A small sound classifier, trained from scratch.
Model: activation gelu_tanh, width 384.
Data: trained on struck, bounced, scraped and rolled objects made by modal synthesis, 78125 training examples, 10.6 epochs.
Rows from block 3 of a small sound classifier, named by matrix and row number. Rows with one number belong to one neuron. Each number is 128 + 32 x the weight over its row's rms, rounded and kept within 0 to 255. All counts start at 0. Numbers have three digits each.
After each neuron's rows are labels from the 100 clips, of 14976, where the neuron reaches its highest value: "strongest on" is what is common among them. Only what is clearly more common there than usual is listed. The data: struck, bounced, scraped and rolled objects made by modal synthesis.
# fc1: first MLP up (model.blocks.3.ff1.fc1.weight, 1152x384), inputs 0-127
# fc2: first MLP down (model.blocks.3.ff1.fc2.weight, 384x1152, transposed), outputs 0-127

fc1.697:163143123089097161086145169056131126110175145115145166178143116102099130144125103095119184102154070170123096127157147128145143122088095130174136152181122096095151119105100125084118167124114152161149158150188163140143150108101080136120134164114134168119150152124190092095120111108106185138080170197133168122168148132080129125103110131141075182102141119147127106092123071096120111144172
fc2.697:142146106078073104075179131118109118157154159061196137126138176190143153141138101141208058158109099160162103137128109156118169094116135120140133163148132106056096128093171093147113169136124130119153147151120132105209161121113079123127097138134107133099174086143150123135112100113144145124086098066087061199124152129131165128079127113080110102143124190143135103139083144123109116155146
strongest on: bar

fc1.119:097169144158122137169143158132104159096189122088141175111139181144118123117131121127117133131163132095134118154093101159177092124109126136220173184112156132161088146094094110073148073102117151121193119116138085062136128138149004055120120071117160116091144125142131106136109092142092174157142142180148126174140132182137136131066131077108122147083129121084187096190140097142174172121205
fc2.119:155113141132093219107108177099095140136088134134112092153104095133158105155120103094086125150100090135100109143191103153138151135175106101103116104164110115100130169146168132164138099112104138144074088119220171111140163125132124157078103139168113160083143102110112163119180127147133131095154093119105161119121144065172097164118145177120107134115048140108051102114152117143125197145093
strongest on: bar; medium

fc1.452:169126119162105136131148134140136192133087119118161095181179149121112141157090127146155163117132145090130125066167136120112174144207166059104130148123118132184131088118078077116107156134142125093148089089130164090091102151180188158131119136196099071085095125112108125149097121068145123157194132148094154171116098185128133130165114113132119156107138175112074100149121127099155134059121
fc2.452:046129145147140099097163128085131125164063115203129136138119092126147111154090143126103037148167152143106126162150076116139062143089148143142119091089111212133107142142131160157132103170139096112107128082123088089173183128111105129100129154110184118134127149157109139096156116139108109139091157110170153134132146091132118112054176138081136090107152123113172165107142094084111143154169
strongest on: ring; white noise; shape: bar

fc1.427:142109144133122177153163135158097170193100166094088064114088101134160151171095137086043169130154159116179110136161140108122125167078114121129148163105122128115171123146115176099141133138114118121128097143104152084146114180068187151198117080115134118120169176121123185150177120109094152130081132154136137093110172122127096147098137104146111113106197111188166127150101128079141119177126
fc2.427:162093122071174127177112166195149081128113121131172153137122090108116102138108133154134121135124162128136129127094167145151083085128119104159120182156154095140130097129125163170177117092160135157164133140153146138140103063179162180098143177112170083138070128142134131122126184142110092144130133135125102190169143139078163149076079106082117105127123123109158185122122104118116108092129
strongest on: string

fc1.650:154126156056140113131141104082069170090093134111101076173137112137169112174117154142120174111103105189158081116119126169133096108119133159137089161133166127201156108104173162181091186145149137189171189120127192076089160129120094087108105114118095156112095141146152104114188127124151054146112163159159139133140069137131095173142089125178089117135118115092151124176147118137106123205000
fc2.650:109116152156098159159110116180121087111074168151103168122109145089114204159086109138076106162072187089108164068158109121144108161108097135182130062163122120151165128131158146164154167132127057103129158116123114134127127102120100179132198084118178147161153106095127142128124141152150124069098191105181102104142111161130158166103170104130094111146093154090139107181093179135139152132096
strongest on: bar; medium

fc1.75:008160131063122121138092082116105185176195122099131123111166138128160096172117175133192119155090150130067176033156103134145152121126172121091115080134154168130115093157117101158151166108099115188136136138123105097175088062129099143154154095135103153148096156169135150095126102129107166092158071119120122150118086135100102170122163155158163124165134111158109102135125137085115093101091
fc2.75:119086179102135084127150095100137121112152121117151137183083094125161159201123090135115104127175121048144141122082119104118119169135152148166051065116145174176138154130164169154104183123155068148108146117094134194144116135081112120107149160112142121144057130086076139109081117136150144168075162152194094147103134126180092103120141121111119141102136157116110161123121130109153059096156
strongest on: string; small; ceramic-like damping

fc1.699:115126117137156097161077105158148128185178171067152120158115118161125107186124157128157076154176138123160123113138129149132055152125183128155089071104131150129194112150070106108124112148111154105086160126105106126121130080176085060151158129167129080128126131167192141087177107125113151165117175090118138128141091083120137138107207095148126093170108170087113126101151182166172099110085
fc2.699:131143145139113137092147122209146138130116061166138144125148106163069139157128139128113137150166120203153090148096123127110190115158078179141161198094117149127083185126103070155166138093156128129122185121145080138144131130145163164118171205108122120110156143140073109127142083133178112155135179152154027104150141154190126154150090144150150109136096148107101113077118071087105127092088
strongest on: closed tube; small

fc1.525:135117132111192173109133134049163120139137101162106157146079110105125113160115133169076148145192164119178110151097083162117142103091096132160134139126076145157156142085159146169118156106136093115128138091090145098142168077131158135121130104140148184154057116104126089106125092109134044106135147107131044140153123152079087147130195117164155128136107087130157088110118103143118101154105
fc2.525:149120117101110107116098109127153133116158171163100132117142042175126163169106120076128152141112168202177152119115170124162157225143131139167094118121094094148159096125107142130107166110094187102121153129093029165142089166128081120146056127103122164124130148104197118121097136123098123073083142116100164084083166096116094183105113107103109125170093115151137058070127060169060124156105
strongest on: ring

fc1.437:208143127114121177148153116145208114099144172064115141173116213145114148129094114110085136092056124103164190115139110109174112161124143104174208122120107116099162109147102129084114079126166141122153105145131075102171162184071178133162120137109127164121091121136146117066183041096135098128136156105088128144156092128149118055116163078130145166185132075113102090156127195129100128135113
fc2.437:047184166139138135126125133089100186153162075140146115108085101109124115177149072125184116088233084115108072102139187143141126111183107140090135154141122131130167166093110120152153166051166131139150171175113119134054141108132096178127179129167184107123139125119125089183052128116127113120129157102105136199103165138130129173130113113108118078075099161112134148117102084170121139132172
strongest on: ring; clamped rod

fc1.318:099113136099096159092093131106135108065115174142148127152145166174152189116112194126111073152140196103148168115151125147117096144126137136116082130166096095092168116095114193094092136144175138098108058161113159088180120075134149138064087113103083074111127137114106100123086106076111120083122171173098143169147103155060135074164109115158107108145117130086118133135157166154139163168131
fc2.318:117193083107125144118167136126161151105172160127112139117140119129094131148128049122096101105056090136148057122177108096139106149101123155090141083128128123218122155090093123142077135072120155117073111192144141157067142143085131112099143188152189131096128139122154176079141123153135084177129110157090092147155063100159131162107106094146135166174123124111104101170146135153160101132146
strongest on: membrane; small; steel-like damping

fc1.137:127200139143125072131140122127135134110079127119118094100147119147151130066076147124128157136110066143034104193103116119199152095161136085119107153134149114158027081114148096177118114158084107115118113143105087136145127141136124141129123087164149111130123088150149182127099174139088068123183125090175136182135142165129105134146121123060146146127065074128127135132136175164152087104129
fc2.137:158117101152174159090163121215119125121064134134071124116122109094122136103131079106123176108159139112093118140135141155148163156134093193138165125177115211128158127130164103086107166138144109101194086131098167155096158122122146163158098124100091118131180158130154093132087117072097093163073103098091188097067101181127105163118148118188137095119082111160121139119161134125178163216155
strongest on: round plate; medium

fc1.722:154142099119138221134160143119133114121144071099146121118129094133142098154106155135106138145145090173198150131158164072117128074095150082123083067119111141096147163102146119062162143147139168114148113144157105174099109159152100154131128093084141107081149108142146152116176167156119118162169077147109086086123173090100173061116086088098121202108062124166168149151095150093104113162144
fc2.722:145121160074095154083164107158133118074138105125133113158117151110115129130157111082076106164158165087065138135156147139146163165087094154078146178116183130168171117134078200186109114109111164113113099145155127151131138072081159106187120126097160117113183159095122066134126121135105158131155104124146151085159116175178139159122114096121128147105149127141143096134086174142161083141162
strongest on: closed tube; large

fc1.143:051065162164096148133117136137117128116174091127133144119076110173163085123101126151112094086169154143079160140172122130112086126125151140133151137121112173127126159164071126105152138051172124123104067140122163149116158096166101113120160169061110171113125125138167119089084083111119115114103140120141097167140162137111148176163204120142116128147113144151096099120106126134121172149134
fc2.143:155114111114160148090153121146168146140129095105171171109125134110123156140112093098097068081083138117151127136093116093143163119110115177098151106117149126143165118081148117126132169105169119110117134127168097096151187200093147040111172187132183096150156099077094107088139098107126097160149150108105138092112115173145134094081139122140152160112126113098119101144169114116086115120082
strongest on: clamped rod; large

fc1.63:123146109124096133173089097087131165114121092188152104104087106140194125139191145117150167130069088149110070122107105117119205150164100100100098149127092122127133159124151126119115129146121122142112096138076110130159124052097130147164124091125149115134094148100137136211080049128139097122129159095135113108120111135131150119145175144096168161139129151135164137151136099131143096157112
fc2.63:203167127171147091089119115131165110120111147139128103139142175122105114088121151130105109162177126151114150120145200180111154142069127083108098110095099177109118119152132097131118139148138126094090131133140120164066162146160097119150158144103097156064123063121152162053150133137114146145128142167143119131157089063089082140127092069157182163183095114050149137094123205116077090183137
strongest on: square plate; text has "noise"; action: one hit

fc1.746:090141046184155092108111046111153102106121131103104099103173093118080110153185124143105154136171141166141164167065097074115147100107169098182067090156115123111165105108112177082072133120145125140092130135154152147111135139127161166150124140172090096200124101080132119190073126092172165135180115072114093123100136137097204133101189134095180121153088193091110152150188110118148080145164
fc2.746:170100130168145187157095108084177156183191140128134093098140151096067145101090166106099109105084137152128120065125115183095127166063161107097150166194103163115111118112028172115113137106093102121119118139125164119111162100156122100124119072155129111129152152147124135081121112156149095139110147168126092144078108098140106170125111076128152151114105079127113132100087172105101149185141
strongest on: square plate

fc1.221:151144183141163106175142063074206148203137149104096182133142144063121090082113135125153159161127154090125162133134089098147162176085131136120137128086159090079083154111170092120164081094122139133073154108144150178127138076124147135159144090114080102136130145143157113103122095127068109173127122175166134129069074104112115099153155142171103131136123113129092147147110120103156066119113
fc2.221:087126111067151185155090131205049135097141137123117102112171120149124137128142165123168116092148112175144135165160148157132145130178096113104092140186136143140131117110132131109117152174150152110130079180088122133105125140158156098125095104155172110155127116147198107156134129135136136142114129152116141084139124111098115103073099086149106113148033194072096034140118139109121150127146
strongest on: ring

fc1.602:110148092135095152106140145137199106084156109080095114116109172127056122095136120166120121109160096218177163105131100116107099095171100149113103085108120106103103161147152109088170105075119142143097106174136145148169096144172136097107117158119050107145089105134122167165161148112098117147130133107133097085100152133124109027129127138098133122118131138153105068141138095160133160139110
fc2.602:124162173091138122094106189112041104183130152155136096133136100117133117140148143114122118119107128097102133107094088116154178111137134147155137142134135125173209154104173137088090146182193095112151112104099135115132126132091139191136152065156166123141161140126130119088119134201124110084117149155187141187182163096127197154092106111051099117136222168130167103160124154136133100130064
strongest on: round plate; striker: soft

fc1.34:168119207159113068152126094115079146164182103129105104075060143129166157134136090110098107085138113145128094126166145140145074121124121095085143134173121128169117138125101175101189125162159179066131125135092179163151103152130127135154177121130164131081103131095120144101124165155179145175114125143054106093176159143162178084137134078084140146138136087211113127158094153156235125059166
fc2.34:171130093114191155115131116163153173043003139135194093175174113107106085153099118137097121161102140098084072156162113099137138141124091127176101152099167113150108126125109201131110092088122146117135037155119149085159158097117155147139160135064094172171197157101153094159160144100121172103105136145117141108134173129143222122064093154138141150137169127125163169094127103099139053162116
strongest on: closed tube; large

fc1.424:111140170080155147142119161107101165176092119143110083115123166141177123110155157092141088171124084131199122077153139155163109162120161130130146157098079127118132069128122100143121156103155106147135149155113115125132140169154175066140158147044142201124112168172140160121190136102113111113107068130117127129109119142151154067192184184137142063111119108147056160138089137099097168176125
fc2.424:105126194094165131153108178171156127093101125124120130086155056124171095090116123164073127138136119162088112141107099073161163104193121149146141123046172138118066135124155097144160132147140098125126102069166140150108123165117112125171090087156129080087098108094069089073066140106122169148135155125139151133158117193112095180086121156164183150102136128098125138135146110174149063079097
strongest on: clamped rod; small

fc1.527:112124091090086167160132140087099083099170103092149133151169115114114138174134121098126130149142119152162114084098153107144145174174158162117127078158159168110159121129087143116132121116121085148091133143108210156170125202138151133103171094118112145164119172163069046130127206110125119163136159151157165072121149124215114133080116121186120181078164068121074075113124123092075126133095
fc2.527:108098145091125117124105196140116094099137113136156070172170153136108126154101172165134164178080164160139051152110101109142120137048134132140105146116116132146088077118155087140166147111180118107163090149149132192130134078146183066157117085188163158111143095083148153121114113157117096072097136077171104149126169121161137068125134141029197098130130126103152153084106244108172096156079
strongest on: closed tube

fc1.219:095125125163117133132105127102077116073107121103097094146140212140166097105175052094121151131061097148149218143074072103167126175109124184126133144155152101166122159125116084134121113128144152160129143170115095099098117125103179082164072132174118106069178102106180150135152101103136132156110140152126144107109147152115100113129115160104168104137081065123115103151097092106122125134112
fc2.219:099124151091129129122123138122103110162130123113117083052135131093162105150132159175117235115125091118143117093151118140084113120148102137141130139110151083157086118136122137135082150071206148174129140154102151153161133171147067140090125117134148112203128177129117141117246134139131053080129127107091095114095105107119089116133136152151153125161190161091131133128103109136156138133143
strongest on: white noise; pink noise; clipping

fc1.487:083128167136119143095148185112109142141130143142150147175154045132105188124134119087150131128128131149180171160126119095110120120088137102147124136072104180143141111139147161096127149132115181128129104097139082097199162064161129054119111145149113135168168155102136181108134094107177126101125097126090140124123096107137106127069156165134149075118088120153131121142124221143101108096174
fc2.487:133156116169127177070136116179170115164170107099149147203146176155147133111149118174143162094132102107115116165149121133058135118118089134125147141120103108088223154067070127115105127124135158153118137110149148121137138162139109137124092098120180148139106153078143172124120150124107174139123080182147102118127189155085151159196104111117189199139135127137107120094175077131109129178109
strongest on: clamped rod; steel-like damping

fc1.498:067117126173151120122163123160056129177088127178127129107133130094119089074108099105115126146064094139146120091130120183105144138086114111125117098146120090106126158116133157106146144187058148123089139091123162084126109163115152110109127136143128095146116128145168145179124169107179118116134111144086117080125139148071147056120106189103156140101083091121093184098173151136103119150151
fc2.498:091087143087078128141160100132110117100123171122178194102133143118107168191158198165138153132141136120045118104086115145103135056168139145178192129131144105148143103121073110109086156161109145138067096124149106151159139180016134110185067094078149112062140110101119126107091130130076160114160140125134115173081075106131123167142156111178155183126100169138169141185097145165173177152120
strongest on: string

fc1.676:096116098101083131149120118080122114199135102138145118138119158135139066135125127151132177201152134115107147073126120183172105130171121093106137129142134104081191061174134136132143139092136227098146125138100152123125109084126097167170120138129155125125113123132117145142099139085135171098088067119142159154076133124162092132107145203110164164163110152202092109115085133149128091123209
fc2.676:127170164093193115142115124148104140094119128116122115123073157105165162172133113067168131152144157118116138090113153147156124129143125119107103096132139116179086105097174093115132122115123063133154101120143117098124097191144101125227162115116118113066095141137078157112073134144143154110128124089172143143124144122149035156156089127163129120111125129104114146146170105087101114079145
strongest on: string

fc1.693:159158077143207144083072122084195179129190134122085122200055185150118133114074158130089116155111182129112097121171101114104139111117152083204135101073078075207115118093124139110156137120118140139146131097083150101148105112163137112096137124116082131172129121119164135129126094093156110094189157171109145146129149061112179146142086130219146114137118066118096143114093129166183083161133
fc2.693:077116109080134147121161133108102101114143125167175098158201138139136100151141123139196170073155111170129134126137114180055101115131090124126143141174081132051142137096074112135144166134093182152124176183107135198114137154129076154159151138142114066152179091171126136111208160133121133140067150173169082068141137144119155103108143139072115086109129159157115115105133119140120209058186
strongest on: closed tube; medium

fc1.18:145109202166195142092123153134137171130070131155154102123131122129090117156179124084130150172142105071134104172102134100128140152110129123118066065128127088069189203131073085142132154115097079157100092119063096101156135076137131103165160117143088087118117145146199106136112087140113110077088107109091132148067126169142153136116105097093182122067121096101115096128169124136150115111096
fc2.18:127177056119088164096182180171098119195135137141046208096111071105160177140096125135137134129140213146132133127089139109154062096121095096163148145102178169101122121154103146153117113130122109166145165094130131146095162165089197157116146118077138140185120127149095121148181137089169101100133117139183099095129096143079135103148161100137127105154136187108105152119135124147112129078184
strongest on: square plate; text has "noise"

fc1.425:110093143147133166137132116132033115150123130080108118140109168076101119107100089134102137132140106157148147130159161165118123222116102123099153183123122134150155110089129103169088124115152137159168161144147170087169105217094127133148086099113137151078172092109181126133098140124077135107103166197167154116104139154140104082189073149105117159093113081089153138094160141137122102090201
fc2.425:116093164064174095147153081184136132183101130173189179156141089094136166144078154129159124190100110185140087153125133156151103090158131090132171129230146126082106125121129107124093145114079092102076121112139176123153120188090127137169139136133067166091157080115116149127172117068113179134161181164161132192129086130069111116142093154117096095104103164157107094158156196096120100098173
strongest on: white noise; ring; pink noise

fc1.756:087122106137137132108137149133112103182075123148062135105123082148109137107185127142069147119183172150170106148135134199118115144131153111152134123092174138165154079125098162104139102095139127103160159140072140139128177154132065105151155061114116137202153077127106151174122168078114143130159104036156131079149192149141142157180067142187089107131151138120126090206157123129108110059149
fc2.756:121115079116200137107131110126141141144123129120164120072134164122106081149201162132111131074135134115143174076135119172096109085095099129057080098137162120197133186119114116131088143096151138175135133128146126147197091158143148134067120158101117132107162134096113149085134169165102081121088081123101115147128141166124105144150133156086163157179140152153139119151197142172198124119041
strongest on: square plate; large

fc1.739:144096129119108151149101135127089193121116094111038072148133067157157117095231157116100066179133104139121145080165167163091132114128178122124150138081178127134192062153146090155205152091215145148072174076163119104040109167172147122148136198146133143066066169104135128112150143186110127138100085147082186130146151109131080143107129167158092152061130086176110121115104071101084084132104
fc2.739:168184134129169129117134147115149060133116166126186137073124094083098114166033135111114103126143169146154132181148090068179149148131166140101138107144138117157076121145173127204138144148117124130096067044110129101170177080135151127112120089121147163166182169154016111095117108141100092053075141140171142168161092143182120066134157099093100135155133084104113173144154164142144064122100
strongest on: string; large; ceramic-like damping

fc1.369:126198087112069108214104108097192072088155131107149156121087172134154146121125125166151149109106166084109138137165155119188160209101158093125136147099114110137181134088112180116127150114159099115073101140153111161181160096144180134136123151082104154181142147135041144117102152153071117171159175126116068143170116100091110112161175087202110162119140072103095149124117161102139116114154
fc2.369:150116170114041119116153111085176110196145136130131139152112146111144093147145121117108126145131091092135096114137157155117148114142103141104095152085083109154146136125153126123130096082194159065091158097149138121112115192147129117093073110162179146104135225118125129176124113123170124146132124112122124148111074096168154064161085129177120203120163168130162100093126148110170027088109
strongest on: bar; large; glass-like damping

fc1.161:089159151152074126115148096093126120109131165132117118088116123102130065107117140106088132129147088113127195185098135128113141129147082102130113141133094088119117158143106132104088147174139190198117091091112092146146139168146162098119111096160123193095116069164137180130054088090129085112106121152113135174094120126094136080145122121110163089146075110073114097136138175080109138139091
fc2.161:153100068124132111045171122078118176119156141124135117148186102083215079128199123165092154081098093128095101111161128141133154162158101210133102138143150155174150144149146132127064092157184095143137165079100117111122119102034065123086096196169152148150125156101147110153124151159122147118161109048085174115144099122145122159095156124144166150152154059113147185120097127101152161122094
strongest on: white noise; pink noise; clipping

fc1.690:118139146134136112144101121100142119131158109172150107179061037160188172155160113080112130073120124158106079190132179114096150192178145094185108102130119120110108152131080141145103097125113103114156123177134138163104171073136137113077077077126167158110181135177112085055078140126103125138131136136100115147088140166113160161140103081154168089146133072136140113149140096087093165170088
fc2.690:166119093098164111126118168161136133117143153110101149092186132171140079060154149123128122106151130138151118160120163121098136090076138152128173182115140153113134093134156131127141095059088149071101134103137141115148143138165074070119130195070096128135139146116179146170084155099111136169092128126160094081157170139143092071142111130136142142204103132156112173102159138196085142170169
strongest on: ring

fc1.546:161100129117082097104137100087073132137128164152107144113076054095154113131161155106133182161186082107125183170096106105145092132119145113071067153113131074156125154127139106085096106150140167160095100137117150112127132128112103123141092153201179170113107113154137165166079118123112104123123100096131154084113149156105130139109158121107187162103156066065105123193136142145130154120104
fc2.546:105099164142098108094113132128113148121201138160113146079180115085138170130138151126060134119127070114159125164111102150131166094143097146079163147093158131136140200148144127099059119144168116148136130073083109100146109131109103112121164138132189176182123134138140117148231082076129132115149104105071146068147125112142114127098174175085127073131149123119098159158097152086110193144120
strongest on: white noise; pink noise; clipping

fc1.495:169114124101097066149126113075140134067176083189129145161134079100129144134157121117135189134135041156071154105131131115136149161069172117243112133091112121058084154106094097099093101125114104126152140150174097182075144053148128161074187210167125163061098134168113107147091106124085145172137178175129138146048159165134163088140132135149111108177131103083106109160114128113148169164110
fc2.495:085063133114146117159179180130154179150220115147104173078100154092151095071097081073090140092114179109137148174083136145119111129170174116071102124174104132180152094124133138100102075113138128134124128075134109100145131148169135083086150136135118144087115095115152159114112165151066110109086075120122158142158074132182085115164075102155132132112129140165122155112189118149096146166166
strongest on: clamped rod; large

fc1.235:157134120130131138159158089131117067078120150118133108153074148141129134135144079094139104081109119222105126161140148110133085147184163168123087117135122084101178155172122145160076137169066131132100139191145154149104072127112102066116081194134149144080170120135157123094082119084127102143105109157174106181119133147127149157153127150145139048158120111227110112182107156169109128205114
fc2.235:067184055084169099140138180138167139161117184161095109167132167164113139122102127171132119119189094069195157132106082188141136098116116149150193121151130153100108091094113142139158098055132190120091142106164179079175142120154146154109138131129112122125106130076159107153130116119170193116126110109105108093138085136129079094163122106112139150117132133156123131113170105100147142146099
strongest on: bar

fc1.354:141158116167121176144127168163107146171127106074118177173125127103152218095121159062134093178084131164088155107140103151127136170183094149053134166068159090150084130136144136084173171147152156095170155094066090129187117144132100129098154201140128053145120113116167107119090099175134182170119084131158142131163174144101178085144100094107126165102111104117096140122135110044227162085133
fc2.354:130150138096195092135077171070136073098170155108117115097138128142116168110153082103140118138094104136139096109178139162141163153156123111172170135195136107161134137060121119135139125103148114062125119151097134109111124148099164147166118113122086143109111132124144159102109148135128157179101131185107116210138139126109186133098142156115090130133148157111089151117131078113092140175134
strongest on: ring

fc1.435:102136130102125133125111114105127085172147141153179096075081160131180167144133160113200156109079110089111075126154144122139129169143143145100128140162135134168131100142132107150123162088122118177137179055126133080085135111116109141093090125114095159111157164121135160145083113068103121095150084140107157164151179085095123160118128156102107092129184107100041159153131121058094066117096
fc2.435:116134191110058168091151115118114137099119098148212159105198055104163112147191117089152136186150131101104128148145113116113173122143179123128122089102177131165107067151151158157165154162107109175094104150089114138149119125138121055113144188136117096144139152123108110095108116165102107130119104159086125201108083155155129130130172141177116102123094148124165102158141103107128126115153
strongest on: string; large

fc1.24:153048129095076113172163147115145076106165142192123197123114127135161190105109117098131150132142142109131105116160117139131133118121131152145109120137133121163121125166119091078143125116104145145133155115054141096145137136131134066185132113113140093166105116097164178081072196112129146042086158181079088125176143154145154113135144134115140155078105132107174104144083168141115198061160
fc2.24:036187126172146110125174152131144120161121081148169133122104145083075103150143159135151189124080142088107151154125130118094048137121127171154141149108140131126141166122095127162165117237086085156109148096139130126187136162112161125124136168131169199158185089168115135159097091105099142096125060091143127178076141147115095100137164224063125144087114114116113092139137019098109134155151
strongest on: white noise; membrane; clipping

fc1.386:117083176157157120141114117095063132089188095112137128129083090137083159089089121083124171118150060128075046165108144177093124182180143117152104077109155172132155094124083175160103182147137148195117155109146144162138112134141179180076170066123095128090142149104144150109140120112219129169140098089115173119184132130142125152104138075115142088054136154133162125100179123072145110087095
fc2.386:148191155112126140135101096179167118129109181141119139159210108131129091148124179156133022139127201079187140109114133098120068088145156121112138123139129154083136135132161096107095047107103073103111150156145142119124163123158114043080151130108133161175120064136110133111160170158086123113090169144147107115105162165129130081141160131145087119135160152105105129158139104143084166126134
strongest on: square plate; large

fc1.44:182095098149147128125160076157124133134117108153146083091121137108146109084123148120149146171127145134085069157102202174103179115122157086112124057104142157154098135120132151122203156182156132151096184147166177194183092114092156150115096161140085106121162145127136143180019169161119084097166100121117133091092157140131135126115102179147125126127131211134122102143168153185120112141070
fc2.44:155072127141205120123098113139092126160126125098130124133145130173124141094114139106110137104153103115076212143148154162088145137094125122110089115148129096094148107138110113122166106159163162108159114136137150150186133140116122145114089084157071084097134139100143075112103132090152150156162157182098131069107087095082114120113094128186132146165130098158177178122102158095120076162130
strongest on: round plate; medium

fc1.539:101169062158147135113210190105116174162101094099119125134108165159100134130101107071083100152171085114106151086113159144055162149110146087096103100146111074105164160183155150070149128146141192102137141140137187158098155157129134149159092147117142128090180187072128135105160127086123141187098140188057140097105189096075117081073062086120079192134093116151102128147107146115114073121203
fc2.539:157111180115141126118148128141137085101106099127152093149113148141127080109105147046157074114162133100166169105128176161086168184101077167129143146172128140166174107108127159112115129189191130142144078151069086131143119115146188149160120130081135085108140170096131145129173167138146125082109146086116186095148155140137125120122099070095160149048132075109153187086130144151149092123111
strongest on: closed tube; large

fc1.721:130182116115217115107130151133167118189136159126152092067152139123129061124105156167099149170140103127160127156155140112111087107148175135193143174127139089150116146143090116125151123115158135111122142084099082078136103141157128091137122128135096106146119086189151141110104100113119151138130201103125141164191147076073120072128115141176129137174137122167106115164165160148166091118141
fc2.721:150132080146164086110174130142086117107175120175083121158128114120135178137149084102139108084184073159146190188116107167137121149107136132115133074132084122142177116144058176116078125135134147121118087146116187125176141051141163125048129135190053107100153151154134103176197138140150153120108101204093119083076136065157162111118147099160098167178140122083123160121137133198163115126085
strongest on: ring; white noise

fc1.378:072091118168165148116118139188070125142092100163067160144103102146164172145122052127162060122141086146084090136183154149157149152185117138122153142167157171172173139138150124150135100137145121126115121096088143166128135181128139144106150080110116103077120081132072127134118109083129102102137152080075100128095151148151139129209170123094155210123126151127174115137142113093164146161118
fc2.378:213127174137103125099075108154147116107116117098117071009166143202172089106206168130126127146083145083155143135139185149121136110134098090124114126102110111128091074145114107171072127115088118110148152092126145064174114121170140115152126114173119127143180172115127117094159114123147141131100155178211093119156151110149085072115109202125091105151135152108120128104124143169136123047148
strongest on: square plate

fc1.43:140129150141080077122155150102079146116115170093091136132064116094139136136138112145113210159140098152144218126081080123138140136138085125103094127093110070189103180185113114106056061142150156140105153144128125125104112167152065082144099159189158161089130152134097196146096142164167101151112084124120178125125149186131130101148121151093171124095152087065108123198120152089125136118141
fc2.43:116126121146056135121134116116048129124206142157123138143171098091138178154168122146057138125134015157099161135131134121122124106152127141096137146112131134159140177152145151097055131163165116129106119102116125059120132087123094106086144162188190152166155118132121126194181113125097125135142145107051095082126115110104153110098209163089132076138131101109087131139061122120108200131122
strongest on: white noise; pink noise; clipping

fc1.619:127099134126134119179115178147040107115113111052152151135168136116116113076127152131204138106098079081150108149134158091140110141160116171090125145114160128120179157123116135135103115126078182127135140143087110101167100123145052125079157123127078083177181118151184138108141084119081149170161158094102132168172200091140050120200133206091134121153140129092130103178108095129126085094083
fc2.619:180095136159146089118150149227217151131159173192097176122120165170146125157145127122113052152132088129203146094153157201137171154135114112146114120153135109091119130108064125062114123152175147127136143106167093069154159152128200126129128074124129146095116108148096144095118142115143150117131089131103124129020123173102136118115143151136096151135146129105120161118155154122084090127135
strongest on: square plate

fc1.396:152095146118163125172120052117085136135121116129165115116133158166117124139102142121082195074109098112121163079109096126142129185113112183070136149148096154178175191132125116171145125130151151140182156134139140048154103142178118124143118097169184161110088116117190130104099157139131129163050135149112142141088178139118114062162130115155050141099100131166134115122114139161116124151150
fc2.396:127116098101191139164119137101100157147136106092207137134101115170123177115130061149159096087156104118092114112137183103147151129124178117188143129155123133158125108112129162108150112106139136147186168189147121080130088166146085096125156167150147104132114163123132059108147066150129177137112136174127140138174125106190167138127085122139057094115105125121075104178130123107178070087078
strongest on: closed tube; white noise